From a checkpoint of a small image captioner: decoder width 256.
Rows from block 3 of the text decoder of a small image captioner, named by matrix and row number. Rows with one number belong to one neuron. Each number is 128 + 32 x the weight over its row's rms, rounded and kept within 0 to 255. All counts start at 0. Numbers have three digits each.
Before each neuron's rows are labels from the 100 texts, of 14848, where the neuron reaches its highest value: "tokens" is the input token at the peak. Only what is clearly more common there than usual is listed. The data: drawn small creatures on textured ground.
# fc1: MLP up (decoder.blocks.3.mlp.fc1.weight, 1024x256), inputs 0-255
# fc2: MLP down (decoder.blocks.3.mlp.fc2.weight, 256x1024, transposed), outputs 0-255

tokens: "blue"; "yellow"; "orange"; "grey"
fc1.627:147078074179167143125158166119081150134090246105119081083120122119104119145095088081148154140085108130128132093132113143128127119123246168083165179189117210159148099125109104133099190129102116103125123097125094120107158112089164153072139176129107146120111149151151139098112200116105128140184069188146138211096107099145177175129179169063125129102145108137123094085074113100140135154189127115145153137066124079117110138152107135115146172130135194129170127069065109128097131102104122138131160100172127147160102127136179103129155105131133210145169113078102148157095124187128144100111108143079148174159097117107148123151219135172099115121117157146153144112146155161092164119163154135122063127094109098131148121133144095128177120122139141158097186114145144118149134130149115
fc2.627:166147142127124155145124117145090178136161127090134143162120108150168089121150057134132126146076171095108120131108134103147156165124168151139115107121105121116160131130137125131119143076139094159092122120165063070110205150112120126112131127078119093080113092122124133101078122129039134116125155135111180130139129105102105140131140096148122124130082114130128126255157132176112130127091214135127129138134148142115117140107103162098089137228094088100153070146077136131107208102154157152125130100152153153124117159191106110162109145143164197161105108106120094143107101160136178180138148127124118119098133124120131148167147141180134149141158087157133134073174076131114142162147153194082156124131154163186202152109198084150067097079102121156142152123085143149100124133155122

tokens: "spotted"; "red"; "yellow"; "orange"
fc1.745:155121123102146121123115193099118151095152141193144101142146102142163059098107156076139129092120095098096127215125106081053155111144113137084141141114130153146125102127110108153151034094084118136154130149141145150086117126140143076172112095122146139253186171124165129175132160194138182116096115092149124090132135109097250085034074166135102156157078110114116135139169159202156079142144133127152108144164143161067083120083211095150115117135106144108172155191165139117141133092154085134159154129106133125123114192149125127107137162161135161127108173181134102116156168126191159093120120138133128157125139093110130174150121112095148138084127097189135139085145123101121100113124164116167088150096121189111138150122120112126120139119111126188139116151145128124080137126160089
fc2.745:137123097181112116141160115113139095183100096114144211075116135157100159099113095176132140129132144152054194075137078096130096134164149147141112097157146144150117139114122123115158160141154151115082091100176147133093206119181111093083136157181125137151105151098152143135149183156127132113162180124131150138113122138171100104174155099155164157162157093142145151255177113112160186155096235153130136145125097130056091122110157160100136139164132121112120108115098106126140158147072146112125110163119113118138147108157162085108097145167122171100101115135099138146146119080123101082131081084141144106103144120130131135127147132103098130113092141115119125159153115134128111113120070130210202169158149142119147080139148112115106090117115128153088122096087098164133119115128089

tokens: "<end>"
fc1.91:134114105107079186128152122206132093135127131149116139097182101159141110065102179155164158116131167175116142139189164174116092168076151142143050161104095128187162124123139120111169130106081151154176082146167179124115104145117136081097118131115170126141146128143095107139111255150123113112124088170182145217120165158156094203098084179118127122178194151131175102137126127149126158158188150109139146102095095124162113125108154099072168132168135126109240145137101107089049122144146151182095149162096141129098102106101156110103150110118107141123119121103146148146065084102134091122136119085101110133067093156131106135137108106097125093110145093151139100119165070113135127117140166116082105150060135110131128120092146160122133080081144144161151103130133173143122071115126119
fc2.91:163174136103085139115148152129095132124061120036113107131142089106101089149122149167135132201074097109129116137165100103151103121107163121148120167111140106090086103154174145098123160119129139096171116143168156119110174200132138133094103177071054159136092087178161202107113169111139104091100138184152132186165150135190099147077098111141099097133185102147100102147170161108111139163090196137153120113176071100139136174163081119105135102151117037105114094123087148115110081104094061141084050082120095141133096080124154151159143118129125175068114160131138112151125095164127133137124134098107143111080108076135147127156137094191148132089151122104129122109177106149105131182184148104107159100113131078080101166110154138146068089119169177077081080161130115118102103086117133

tokens: "a"
fc1.185:075080165143082125125139105152177125195186112111090125098193135132163161073081122119117168114085215147107133167089137136097114135122094106093126146113136150140067183085145121145105171097166133115092144137046093104111145146183142108114113150142150113150144122156125118194076117145121089188101142131107127127169169086111095104163146120133126157127128164127098094101127125161143149163083108114191112144172126112135134119137159155107097165180084115084122120109059118040166130194140136115096178137125142090074090090162121200110170131079116102140145160153106165143068147053173070109142119103171129059108093097169185073101151152109135106142108075110072097108102061107102132171139092176113103123102161109147152149149116143134153122097107121087108127139152077139108095147084187
fc2.185:119141108121114163146115138110094100097103205086101185136110110106087157107132152163144134176195107116133116101111159166145116130067069148095103116116099093173093159070098072137095135118168147096170164149122081103133071140182211125095117132189128045096143182152048146071115137091174185172123128097171078131088110162109108117077197073102158174111159112151161064098157129073127123077199144157125107112120149192074172116160143081135085144132139074119120127152126105078126097086199133096155121174109110150082115155154142134112100148167139152150149137147151138090132170147123137074109135045114080153145167120112109119133145162137128114080101112112096152124171145129073144106156121087112171121118105144081109088147119149154126087116170119165094127148137111094131141111103170

tokens: "marbled"; "spotted"; "striped"
fc1.66:114135125110196143118131157099103135065123135180082142120105093115137133102133158158135074144062122125081136194132137184124073144156152073132186145088112078137118131096123090096141056131040123094083103148109126137129172129124113184178131144168122165139180163151140149169109109134137138101125149115069208145103151066146096136112145169076049132085130147141218126140160092147114156086111112190129173199176145163140084173149166131128136159068084098082102109163122169092206145163114122170117090107187111199132084086080159066130157137125118111083136127146165104096090123158171103086135120131118148108156181121142116144157130062155197120123174098117137155100106096134137135086115137167146125141125129143144091140132153182159148134152109130123150175116153152145145132101113160
fc2.66:102085117089125085122134146141115106153139129193124191159136138133114141111087058125099171168139139160161203107173163171125157098084103176111112107086127157137137196106167143161116145141130137143123049070167194118192103146121139093117119072106093183131149160100127096111154124096132101081111130104205143134074106142158109045138127170186161152203106089138121152104143132107067111121120077131123145123128078143107198083092126113138125181106117169150152103117104167157228133121097145079109186108127166146099121143106139125107117143124157114122132132089135144126120103143141107096101128076111098120209100110068078097157113117163134129131110106099154146204124127130143072133078113138093132156114092103102154175116130147050106168177119117083140102142145070106100109112120047

tokens: "spotted"; "plain"; "striped"
fc1.231:062137135175088120123113102121176148187120149152155118088146123106192129185168138154166166078165191123109123160128145139116075131118182059185081118111122102107131082120098123110118131130091143101156167164118123142081144131157208134104118124182105144122120133130168129113142177069093104064131151080119092129138131165074101240184109151100168155101215113202167097134097144148156138154152129170139134205168103120168103117200112106125167140122143131139173181138143097182082097144112174120133122195109128125161164069087071122159121140147144110155121167057122091113120151102093092110110111091121105143089173054116105146114120096136154114104131076100110138091089110116104106151080114126141131112169111102102115122133114132160097183145132102152163128094089151133132116112143052
fc2.231:141128152161136138118116148132101092039140101115138071070118171142098064162130149104136120110091136098200087144149118089110123123114120110163144087132114138117109098109173128155128159115091171193129140208082174097135051144131177134103140160062105099097164113153116155106176103131141116134078128157168144109088134157193170115097123147136146116130076199119067099000128145136112106131192058171094129130122152079131183139079103115128148133035141089130122103164138113093146128106124098145068136126148117155105146053115135121119145141121114129074111105148131098136083145165154107100111125142145136129118116136103112171083119079133152088118131102104103151144110152118054145138079103095117123185088130134129090084092094120123125147125127116100113107141119114086174112060107136

tokens: "spotted"; "dotted"; "striped"; "plain"
fc1.280:132118102169194169193135192111143183064173108154116136104109117133111134160160065119080133165073129075099140174170113168069086097127108094110118064192085106097108142106141179104116113134149145125145147144137185138149131131149142148178155069106096091187188089051158088157144104122080152135082132111152167088130147089072146150073118121126139161148180112132090111101139176100138121148143150179109158166158172120124153134108126148148113172147116129131133110124162164127126114132140096150128076079204123135127173119172093108167129154135109118171073150137111133141193116175139042126098117128118143107201140101142163113113127122134115073088189129133117079107103163092135130078160178068138138145093146147107206156125090146110139116150111089139175088211117122173092147154111140
fc2.280:164126140170144145185125042144126063209118136130167213131128160104128192154176156125119140136122161063087154108136112102113190086191158153093151114090164155093088142108113071191122142121097104079123111125102176125132141148123160129087131131144176138125147140124107143130120167132127105115125131101152070115135095125138126119162086075088171149151140192105130197183090080085118088170097207182090106094170181127183191113097144147152178170196137160101078154138112145087131148109174062120114169077103131140090153112121102149176098116094101122115130190147156137121122123115105138048128138151099164154126152146092128164136130140144096098088151137140116115094057086111146111129083118127100126082191203121081121072120095103142156131137144141142116137153132163108125156131083116

tokens: "a"; "teal"; "green"
fc1.432:130101102055080134091071130147167064120148081067155106079136125147147103119130097092113118127100111125173130069034187182175117123150101165119135118129167137090149125116178004131125133145130133170183118122141145149120171165134066116144167142121127114085131115129108070159090132141144158113140145133140123077160114135162127100092124090159224121079110151136131107173112185080120124142171149052124073098204116088153142110046099125140102087160129088119069125152122125125129145143117081096098185074117107099133139090131137160101136154093107096170093081088097109152107117135139138128124137110117149123133104072119159112123126125087118103092055125100120122035104058121077143147148128073107148109116138064161106115110103151087129105117132110156107143173081135129089128100120108
fc2.432:122155157146134162131138133107184133068116144116080067124119177135093145115160140170098146167163115084091142138131129162135104103049163177124177183187137083137161150150041077166161117102139095103109168098117152161121068081151167143128121127161096127065144128130088117131145098136146142157162137143136108121120162211165110106199167160137105123141100104140138100080038046080111101085114102150101154132029137122154111143207116119116091118085161164142117128121104116119105132119159141114126119114106148142136123151102140153148138075159112084114113090134159183131097127134166100098121102109135128089151090115068122139137099112124153127186157157123111146136115149100068146085090059136079110100147150111111104162149073149149191069105183159130100191067178087189128095087130123

tokens: "a"
fc1.97:142153085167111148143105111139154164084140078064146129145160171150146140123103118110148092064143130126097169147088125120143135150178105138176166193064130139098119137176100080142143123099128091174117141091111151115130140167087174129146094121130191140164089129143131133121133153189082113085124132113201127049089136142089086065150182027110136176215135117135134152109098250122144123143220137071101128137147102136167120129134140156159044154140115077110152056137114125137151114115087086141116129154088165147147163126089163180164163124120145153137149138160115176158134113083166116146137142109093105132146096129121165134159107174073143081134125194062094116134164097113120144129085132075111103123138117155094099103124168112150159149126109141139112114194092094120148119078102134
fc2.97:142058127167162099132091152110188126094155185153130134117129163119109124131119098107099138124166181125159119135121109153145100156139130174098155108171121120190150053136136133155126179113176170115103139100106169161100052081105142163135122123227113163022167137114133132120145095150174122174160150161154116075072152165107131086087121145087105150120113189119127119025078118097125110106132095108127144087064081112140154093133113138130081152072084169148121107129127113126130129141133221144145137127090131202219129116144136162126117113171113095086137144157163087127156108112121098091179101111097119131090160077105170187149114183147146112125165147104159098135142146130147148160123112110097140094185096148073138126139088167215103113133134119112120134101138059176153113118106132

tokens: "black"; "grey"; "teal"; "blue"
fc1.478:170121124129092212135099128124138100157115113140085172143125143148117158172146130139139162136183114147167084116123096133124120141096129146115150101147139101177132130101096152112148100128109100100096108184188178122173118160137132133107156094180072154115152138178121089229050194196178137089146138093108142109105120125090162156118110214134056059182152088064138143207131131133108166122130149128087119151103138215094079140138104166141102169134160104162147119098126137084136108082125166154139150136171149136207168106158096110146162129134163106148133192155153087131117118190164116140165169151190075137155106119132218151170130140123162126101128129175147110127165108105144197088136198123092119142162127113188163146126113126143132143094136181157156131149142130116111168121140164
fc2.478:172140155166147137116163118173135158184156154071145186140130105127144116116153118132136159095163079092079158102122118129124107142146114159189064119099110150141082144118150111156095093135061124127130163146135129115115159107153151099128138088156144130182091129130127140170091142159128113110147124168133111125119127117178096164156106118185131134118149159133130167255182100127151120131092220125180150136119132131097070137173125144096126167255151137160141143154071154105077154102178132145172188093122159184107106183115056097145135136132183100142108117146110137192118129097118130193181153105133193103153132106168134143072197150140151100158135166136142149103148140120120150060133112089079081105175140091164129144147157115105118084117106177077139087142125096133136132154084131

tokens: "black"; "orange"; "yellow"; "white"
fc1.259:154096113163173195160157168166128128130139185130100097140138120099125121098142110104139107116103131155190114160100147134159164103038123184105255070114000142169196099172092148129049165173147114142114145133155125118124117148058128085093182125130058094166125137087124137165185144123136123146112132136102118170084100099147130174132130132102145128137128132109041124084100091126111066138098100124119220208111121124098112089099115133140151100115147111122173111119092128144112105132160082150138108125129144143129127111122160129178128128129149157097108136089134138139140147111167129123130133099090145103121091160074150146122165140127127140114138154121110147130151151145129104129141120185156129149132160155142143135151125092175125161118136125092119120125126085124150116155108154
fc2.259:178133131169119113159114068147132149180112157091158192147151081122178128128093064102129080119134120090172111170119077133151119155093123121124174088154101148119167100130185179121129101143187077119084089134115180152164223115126110129117178082160089110139130090070174119145149139143112131131125122146156135157131126096099122078171162097133101069127077169081105114255117124138135110129083243072081161128107108112130150130109075135124159129181109139105093145098109163143133143115142133152144137127143144161111098153131112118150157159138180217158123107124104136118141137140111140135127161140133127118129145073125101153117153143171114132119117112136134141120144131138085155169161166162112149160136131120132143167101137156099112098123138110120140149145114112131161119138162145

tokens: "a"
fc1.295:138103101131079142151144101130107117156149144127140101138117134133090186139177118200124070146090148133145161126136113141093100075180162143128096124076148134064106100199044092120205144164152147142189147098065164117108137172174134126049095145149069150082140120151178147171148092103174107121101151107098046194118151148170075123229110080170137165110164181167138075136175072148130155108126130081151180139101149080127124131201090161146148131160141153120074088157143156165126128145140111159094087078152163155133128093193112066146097095142155107180133118165123101100086138128113146107112098133127120106116129162062142109096070133124104110148155093146129114134130112099085159094189122110119134145200096122118126120137150120114109141119166125109094131126155127082155085113133165
fc2.295:109152134106129131104075193146081150051080095145127086151152140159120148182106146058093109147173144134193133156126167132150158116091110140166139112114074186046165145157169131136117123129103120147131102133092124145124117170143067156111091144074137110181197133125142101082069103135157143110133097115128123135121121129106145146107105112123163133139167127103110137026062136172095143120155000087125107065124117092124083166064085095121134148000167120135164137122137102185127118157168184108131120101117150147100125090107117102144111142123129110173130173111127120123095113142141147178111154104140109181112135148140093090092142169111147162067132117087080119146148101089160084146181166115120116154105128152086118100137139080135105150153161127133143136185117121143105092128131130

tokens: "<end>"
fc1.559:100081090114193119113130139127053151142118175071156151126130128106130147109130098199097168121147185112134114093110151101090124152128134157142122133185117131120132141137082106101111164119164133119071129146130142120118140111097171134141109151161136147090148132058142126085139119130123188073207109159166134171073137122136184089164167204121118084115159105097134085135189105128126109107137109124118067128047166116104165094116134079130161154125147147057088096143207119176098147160144122111081138099138125146180133195169079119150133158141131178177112173127083134129121102140146214136199165167121104163137110138102151142099161163103142144174134160123138134109108124167086117093049170123086182166043114098138105127156172165106164110107167162135108150177103132144129171167076186
fc2.559:133124119104132117118122108105173076213142127116102137134169149171152088138094098154136128079118152137078127141184118138108162145176142127142095103176064146111107127137131142149153136128164147126153102090157105110166218181102105170085092146117167090141118066112141134171119132156135121112132125122069111087164142160164126162146113118064120115134167097081107140238189089154109110154096255188104110108115085077104120159106094121114088091246136131138129077142121145153096102140118057157115114108105175139071117160172128162149138110132131090154095094125065138128139116123092132153160137122195118104156173070163127145176141126156157110104123129139143118091117080139114118101111095146100112133166112122138102147183163169165163119120133063160136142139121115158127138098155119

tokens: "<end>"
fc1.620:148130179159142116180107136124133165124150149142124136122153127154191154104146109106136186094077144100172140155145147131130150129132101218063116090170063073144101140151130146168153144107208100152145132119129169114138166111138162138110132108092092115119178130069126144113148185156090128121124079119149142190061129111115255100092142191093082114159128143113142093132102076160113136124084135089158125134090097095119134141019161147114151135127163133105155124139106185116139133118228201141117134186153135109142140126109124152111154148154129169128149145117158147147134161149149147152204164140146142124160116179111169185153162157153126148137160137117141150144223201181160149149120127149136166146092132151137151110162143108181174113121165128119147184160127125167106118155156162
fc2.620:131157136097156142136166084121105103206128144100122154132154088118131131138106117135147154143129119136075116110136133141089135135154132116145109121093142133147131130137130090134174124081149114130124110115117144105121206125143122128106153131129103110146088104162102098128116131154137095125119113144108149151141127088099136151188122105095139101130142153103133141255148146127151138103075255130112103149113147111132127154168149145101143106255147135122090105146128136142126131140129121154110130141120125145150133113136094140141145134130154164147136103120114138132131157126111143133135143123121157100144115137149132147132139139136149128117111129157120116123118104120127119138140140123143138116148115136144152120086131166135129120087126112142124130120098137127142129115139145

tokens: "a"
fc1.236:109120103151198139128166098105171131165144144154111101136098089166168094102123141119144091120154166163058120149092107141116079114143210147169113109122128147130110063080154081152131100171099162085113072156117100163142093141128114132115210160181149111124098134168135114148134124111101126067124132117157101135142162171179146106163100043110184132022166155114140162081075161107195139101134117187091133213133161129145117152182178104130115144103108121101218158121141220172089104188114122162255090141080141139134088139102077120124095100153120102148093139106135154078111127102134111128173116141119122117166177141105125147122164129098157171123099161102095136101113060144115146078146117148159116130155157145108122080089121125154123125137123116138129147089126133137135115154139119
fc2.236:144116104163103114163099135102163117091143068174158080170129173133099127165130117126109139099182152117179155142156124100125119130089140173117187057178133108152119137093170138115095145131157127141124108125092104129130082131116140122145088109103109166133255103092149112105135131103139108143096109149148191138114069128160164089097122112139122183228129163118116152000116134110095126115141116110131129093112108139130174126004139046167126115035095120142214114101099154149127164159103150184127115106095129104148109100161148149130132142181125137140124099127169166132134141095237100125098135156135127165117125156095122109124114098119144131125144143137124104138132079124134107162129115108122085126108100103137142095127127071145133158124159101109121110129106099134097116140116132

tokens: "spotted"; "striped"
fc1.660:159148119107124129151168143115097122147124146123131127175179132088074100117133148156127165125124110153137145105231158106106172145154081175100171075169054188184079177137106093156144028112115078096152083136126109101159125198110140132172156100158136133152144186098110155112107140193088179130130084126147141136136149093108149128120149146102132101146108096047166146104105157110195112159168162078125128112141089076105149140126188152112100186146127107144136094156143112149118149137120144094151072097172156115166112110151105075130130115154110147159122131063068138145136127117134130162158142149168153089126138134126145064116108130153122138154128157129180127193072104086135116139086082083095158150136180140219111141145118126091145093087169116224166123086130168131202122077124138
fc2.660:142118106178189150160132112149069122149067137131157108139049159171099139111140123129139123111092117094139077102120092112122092150116129142129084132097108096123213144144161135111110120084189125123123122096092098111149255095124097091084130115139205153120043123121066143125149105109170080104136078115149133133121155135125124104146104081083117132136132122099111132254153194113126113127107179167134120170143110104176116169127134154093182134182163210099091133104130134148127139109171151161155138145049086139080148113149064121195088139123135179146148141187093165112122144155135170133120143157171151145105104109153120145137145106169087110083126130103159165114079095113104153083145126124130146126149141111135190155126157138086118116121123081108107141149113118180111117112147150

tokens: "black"; "blue"; "purple"; "orange"
fc1.152:097173151138168144143155080141132130110148140118113125110129137110157047108095131204167130138104142111093139173115127150130140112107145220151255113147077136139125044113085170101120080121132115153174142119141110167122105087113072102117140165131119118136098139069123120206161132148102136129161076127130138085114148133136121136169076108144102132170134065128000142117159133114189116160128118118097165176151145146156130094089138115122115129091107114107226109139094169147085096166169127101169097113102133154139111104111124131148134119156127119170133139130136092122128119122109108116147128113123108126141141174111116127079138090130156126131095152097147175175141208153082151130131119162129095114125158116135156159130108163185143112120150144130194143147173129123122135153110110
fc2.152:111110196178122144164148161138115101125112127027139172156114126127158121149094110141117107124105150135146125112108181081130127152151066146069154074127142160122122119094166122108127083109166072074114125159109133160111215170088078078121165133080062121091184101059168123077119181172099113152113118148111123109134173092131168076126123121119097163219042175065108129157148139097075187130092152070055157157113142096144096130028108096205164157142112124129117125105054087144105156159101107087150127126109110156047130150141179145145120130130117123143126145146079173137154117111133161128113148152138149107093118157107129157160098114159141154110136125113088119144148149170112126129119100157089088145161153079108139109144113150169163159143100142083113128080155139125119165156108079

tokens: "<end>"
fc1.366:156076117144132109196076142121124166145127124137132103170154085150122124132147146121117113106151124111201187070210134110114130124124103173155045133173136079158101203165135145177137152125130099114114130123092121113115092144095154170074174078082148073078125119112153148145095157145084114136094127092137145127102113062144152132185125082166129077103117095110116115123161149126102131172125122133118094159166123184151102101080114159150107080161136064077135192126079142111087105094112167181102141162148180160089190142131171197103144152115116158140141128095125162089167121154133162086161189153212186156110148166128176148153115192148121168107093148141126186131167181145104165122108129088102154135103101142154116103162161165069147084124142133128145142061077144175122126105098078
fc2.366:180124128087095126106153120185111113133117161152133167148086135126124141160123125050150109113100166155140118140161194085107163164093088166148033131145151108113142119197108065163137129116109081103098124202153115144142174120112103143127136139178163140148140110126155142143117116109159151139113123166143126143110120113123090182115104115151100120117118107079123080251148149134091057173125218171120152140127110138141110128141158144114145062212130092097111085140171135116101111086143180096124115132099082163114104195121119207140166154150129149154140104134116134135102159143062194171115098112158102137183119100210177145133198105160128140149137117162113126096083141141115163089142146136160122089074112127151079178116125064157156100156063131136150124090180106116176128100173146

tokens: "black"; "green"; "pink"; "grey"
fc1.94:165115116160147178177181181123099172145150152241161086155095104124097096103141138113102172078092143129133127146101154125090089152093113150105144100240111113130141163136125179125130190092173112116102171177129156157119077141152156169164111116117081113176156171071166133113140171153124152115157090109122131162076088139118152132158154150106058157180096109152104133139107115131126097134144149114120133120127125083108138127034123104111149138125134172170187137162127209117144128154186183142149164147094143138214128134120199124125153115157154165126129102141114133121137097135159139155129139153153094115153135178084164136141147124138135130142141140128153162115200255140165087141125155111159162171125164119163125120125140112106152146124187128159197145165153140204133101156149083
fc2.94:134154120127123105159179080130111139186144137084175164153105125122123149157110106118159100160083122114098122119132100105135130124134131128175126083114133137094156086133159120122172142068139088151084073101130121130146188124138136124127188147153165144129091162125144157140103154130115122100126096099123136150122100100106151161130117093087132135134140129130121136255114093132138171124070255164135136114127142095117120185158112131123135117244105132090089135129119115161118150135150140151099133145121126146086123120103115118131108145105140160118123139146111165149139126115057126106073146132138162123108100142139122153126138155126105119131110131128112138102071127114144136108123157133118125160178146177141083117151144137132105119165138110134136121127101129100175114135104132

tokens: "a"; "blue"; "red"; "orange"
fc1.443:092095095095063104107111146069125176090129128124074124157110073161130168143134084158142134102036067130108145119064105111128106130159136186107087108174103093104159138140148118151146067088078119113148145094128122150137128131108143128170089089084017129152141117113133124126079153170073117174112142103201066114088137118150177141045096156038097197144141077123118153114118130115151121126124163124106122132155107150106105171095116126150139139144084144150097119156121105067088154121127138124105120118136084057140122147156116095084086209105142139157129077112088125141167197141157159147170137122082173102117096141150100159122126174127163111108128143139104138078094148141165149119161119189098133165066117165120200168139118110114150095113044079157142147150073128107117119138112143
fc2.443:147125135149105163138104100142139091079133116159167130153140159096114101080105117146157165194108060122100099135174114113163148115108128124150132136087223120144085181072135066127146164138137109133135126110074177101139136160166129169089118105172178110159190155206169147077150130117133118123110132087124131199133145135080098111151178127139185075151128103171190165247113067151129055134129228114155148183132168092105051100144116123106160069190149109124144108093147142098103115143116118124154163143128141104149131133132103125162130131118060057149135128145110144140090152178134147100113123126155103061155153134104191099144110153126155133133089112100133101171159102143121118130133138186109194125142120158107110154182109086156138089116145157195144155146149127107186153138140134

tokens: "black"; "green"; "orange"; "pink"
fc1.669:185086157130109154159130192134130116147176133206144123164112172152115109135134127084086171041167131082186144190137139129092132163108130171119225135191062119147134160073103165156129093095179089118150143090139130127118116115139082172149080112109067162177185105119125119115120160174148117137153114140146151121083079092128127140101131156075187103169130127119104116154124115149154104151101168156169092064120155130125148117010147149105159124198090133155255118166124191113122157125135135147121115137145175116144171136168126129147144109129173143136117150136112114165145131147188123101142155122123122117145108107153141123167109147147132121178116132172128149122149191111167180190112161130120138144097172131143126156161165134096172115146109132143166154128169157193132152159097112
fc2.669:160171141098139100154141092177094122205135128156131177129145104147148157086171091129167091080127084101115109127089081135123118115168145154198104125120147154101137114125115090134193122077128106111127150119130098130114202132143132097113152173126124103124091116150129126134156115144115110123110115151094147138165136132138113179113095131102164083091144106116097129255126114099130121104074255129127136196077189118145091155146165107094117143255144136161074152129174140127100152128116183136082098111084145135112141098111113120130179084118123147135131113118093146139153114136100134133138127173117145140124121095164120139140115138101117106116144155142139128117088118127126126125133163121135102124165188129113194112136134095176094102140095119166160105103149132120188127106124125

tokens: "marbled"; "scaly"; "spotted"
fc1.7:185162167093151149153171131132111147158179125102133171080167106123085169160096121111103154108166103103168093172030164153117154117116081224116157133146113155090130160118202077124115147139167187150093111124126094132127115154059109161133183154138118115108150201119150110069045188098143138164120110126113155195166126129102197109081114123140142184115128106102167136141121127138081114118127099094096149173151144107110106085072059147121136087119148172167130149138122159178144110099075146181103134146144118142184135156113160151128086143171153089115176136141132125118121131116199172109136136131157147134113095141096144140096158102130108138134119163142105125071164148137093131116213155166089212105087137113085122178144162104124094151118082132097136114205099141186132113169157105
fc2.7:149065195189143115177134071095143122174136145097123092176117122123159118137155132158136095137143139134107135089186071121153167135116145137157132174168128176128167126142093129092139122108117041113116162141149123119137175060116162121097129101119137080094089145123126136113098123135091093133104109131153172132170190093099148103160129136125123074105101115179147133255158105112108178133154173123131096163104161134109087140180110102116131161200140178109177151125101129131125103111148160118099113076155136149178102097125107146136188140136136154136111095088181108164111154152180155119126086138149160127109143163152119161105159155087078113186147167151127140093139097080114146113125174146144130162125090186152142158093130120190100121192151121120106162133190159137125176144104125

tokens: "a"; "orange"; "red"; "green"
fc1.125:124050120098076120085118117111112099122156053066133129136082162157144113158100107098107125141023118115128170134074043177136124127157134154122118113165159110075139166116157057126148134156124151185108076125119096119149169151157143086149145191134149138123134135166167108122103096158110121110087154118159114082095154092177129046101063055101178151088152145101120168102153202099119153114145115133094122120160117161104064137084096135127063106144164087115079123144093096101155116093104110123157160092144129132109131154084116127145122167128108151100104109130079168074095081109184160109145148159104097119137131136139120169145164130079142100141065123099113093107119047153089142114170094173088086136151132101123099135121077123121150087104077066126105082155104122048105103165105147
fc2.125:123112118111125123109116129150179083059094169177138103142140170143136143120163148129078115149181087120130131112146097131154159144104180130097144180140111125130125137067045114096120133136125125110092184067146158128119089109150133161133133123170067129096154135095118107089175111149144131130135176162152144082122117131136166064165137151151148133130096142137157109091090100100142110112169005079099122109073152143075121094121183109140108104126159116109212117119102116078127109142106175173117137126101165160140128153133140192145135114224129055145156089158131155130146124144255072097147141098131111114140153115101111151193104129156140125156156137096122090168140181087102168112092095158097204075123140138123123135159105115155150111092136157126102169099148145144151131079115191

tokens: "blue"; "black"; "red"; "grey"
fc1.329:157139134075128117105121028160122169128159181083179109096136142114128123122126165207107081098143159102026134108197096080118154092115115137135111123093137129130179091255108095125113111123108087141179122139124129137129101066164155091098163115107109148140086124132095134126142115134106132102121183103148122134095130160192076189179164128154100127135145085114099169118165139120154132079167185108123130168125121030136132111191080093157112092166126113160118180098131105140116157112105132138155156119095108080135163150137097135097133089123115115090072076156141209136133097145082127111126103098074103118087122183129155087089100141076139145118132136132121176082098104112084091137157121155123100091148105106095107098146148092119121108154146108106045103165148114088136120061116153
fc2.329:141134128128144131120115122120078128070094125093134095088138159120122109155136143117142139155107158148168116155116150165140126119116177163128141111136130172138176103107122145113124117117144155156136109152121183155150005111104143142120119131106085077147178134118155119104122127093122128137148126154121097139150161144096143099106114128147110114160103176118083102000068133151140123137165000142116147087140131131145140106098142112153135111000127097145150131160129100135105123122136125118147101106132106151098182160121118154115137144076089079133136082090110110084111119115153158107141111104161105172132140143114101110117121129104165108086164135098117122140121108141129109133176141132135158136095091140113105125133124163155111129143154132136139121109079103149124104113172094

tokens: "spotted"; "dotted"; "marbled"
fc1.62:087117098138119129172103167133101095169131174162170172195181151108129170122129054152164094159122126123159178116093135065175106115111081163115088132152126122121151110135057124113102122085224159113177132146135180138027087107127153135107095060146122137132137126126113137118167198170053130167117146134179116116036119135113116131123130121087110102110131109131114138127080142084139141095137121124110099161103146136158148169110141091124201145125085151115186115136181110111185115130214147140085099125085126127128106171147188119118151112111123161118154141134133121139130143184190158171159156142148174157121120159170112179100127156099135130135181104104187134166153105095138131163136160073127110096083167152096161131155098099078168053116141121120161181201118157190137133118154156
fc2.62:119119129088135147130167144141142152188138115106126191160071154142169116131138119130126128131136128077091142161115117156151172156130181136122130135081182077121098123115109082106119114134204082145139089117161087085114226114178122096150160176133141085121112095147125154100149132151093133174137073128093141135136124073113110196104134097088092099092141180123097140254155090120133128113097214157123082142131133105124144151158127164147143148255160136089139057104129110132115130088109139171106098146173119147184119136133071116121148165117147113125120135148125164069140150122107143173136150149193161122130092121141160120126091140172115087093145132167139180148123100148161131129097172154116136162109150096124167182158125136174147153167141116108134102145147112156129196134134143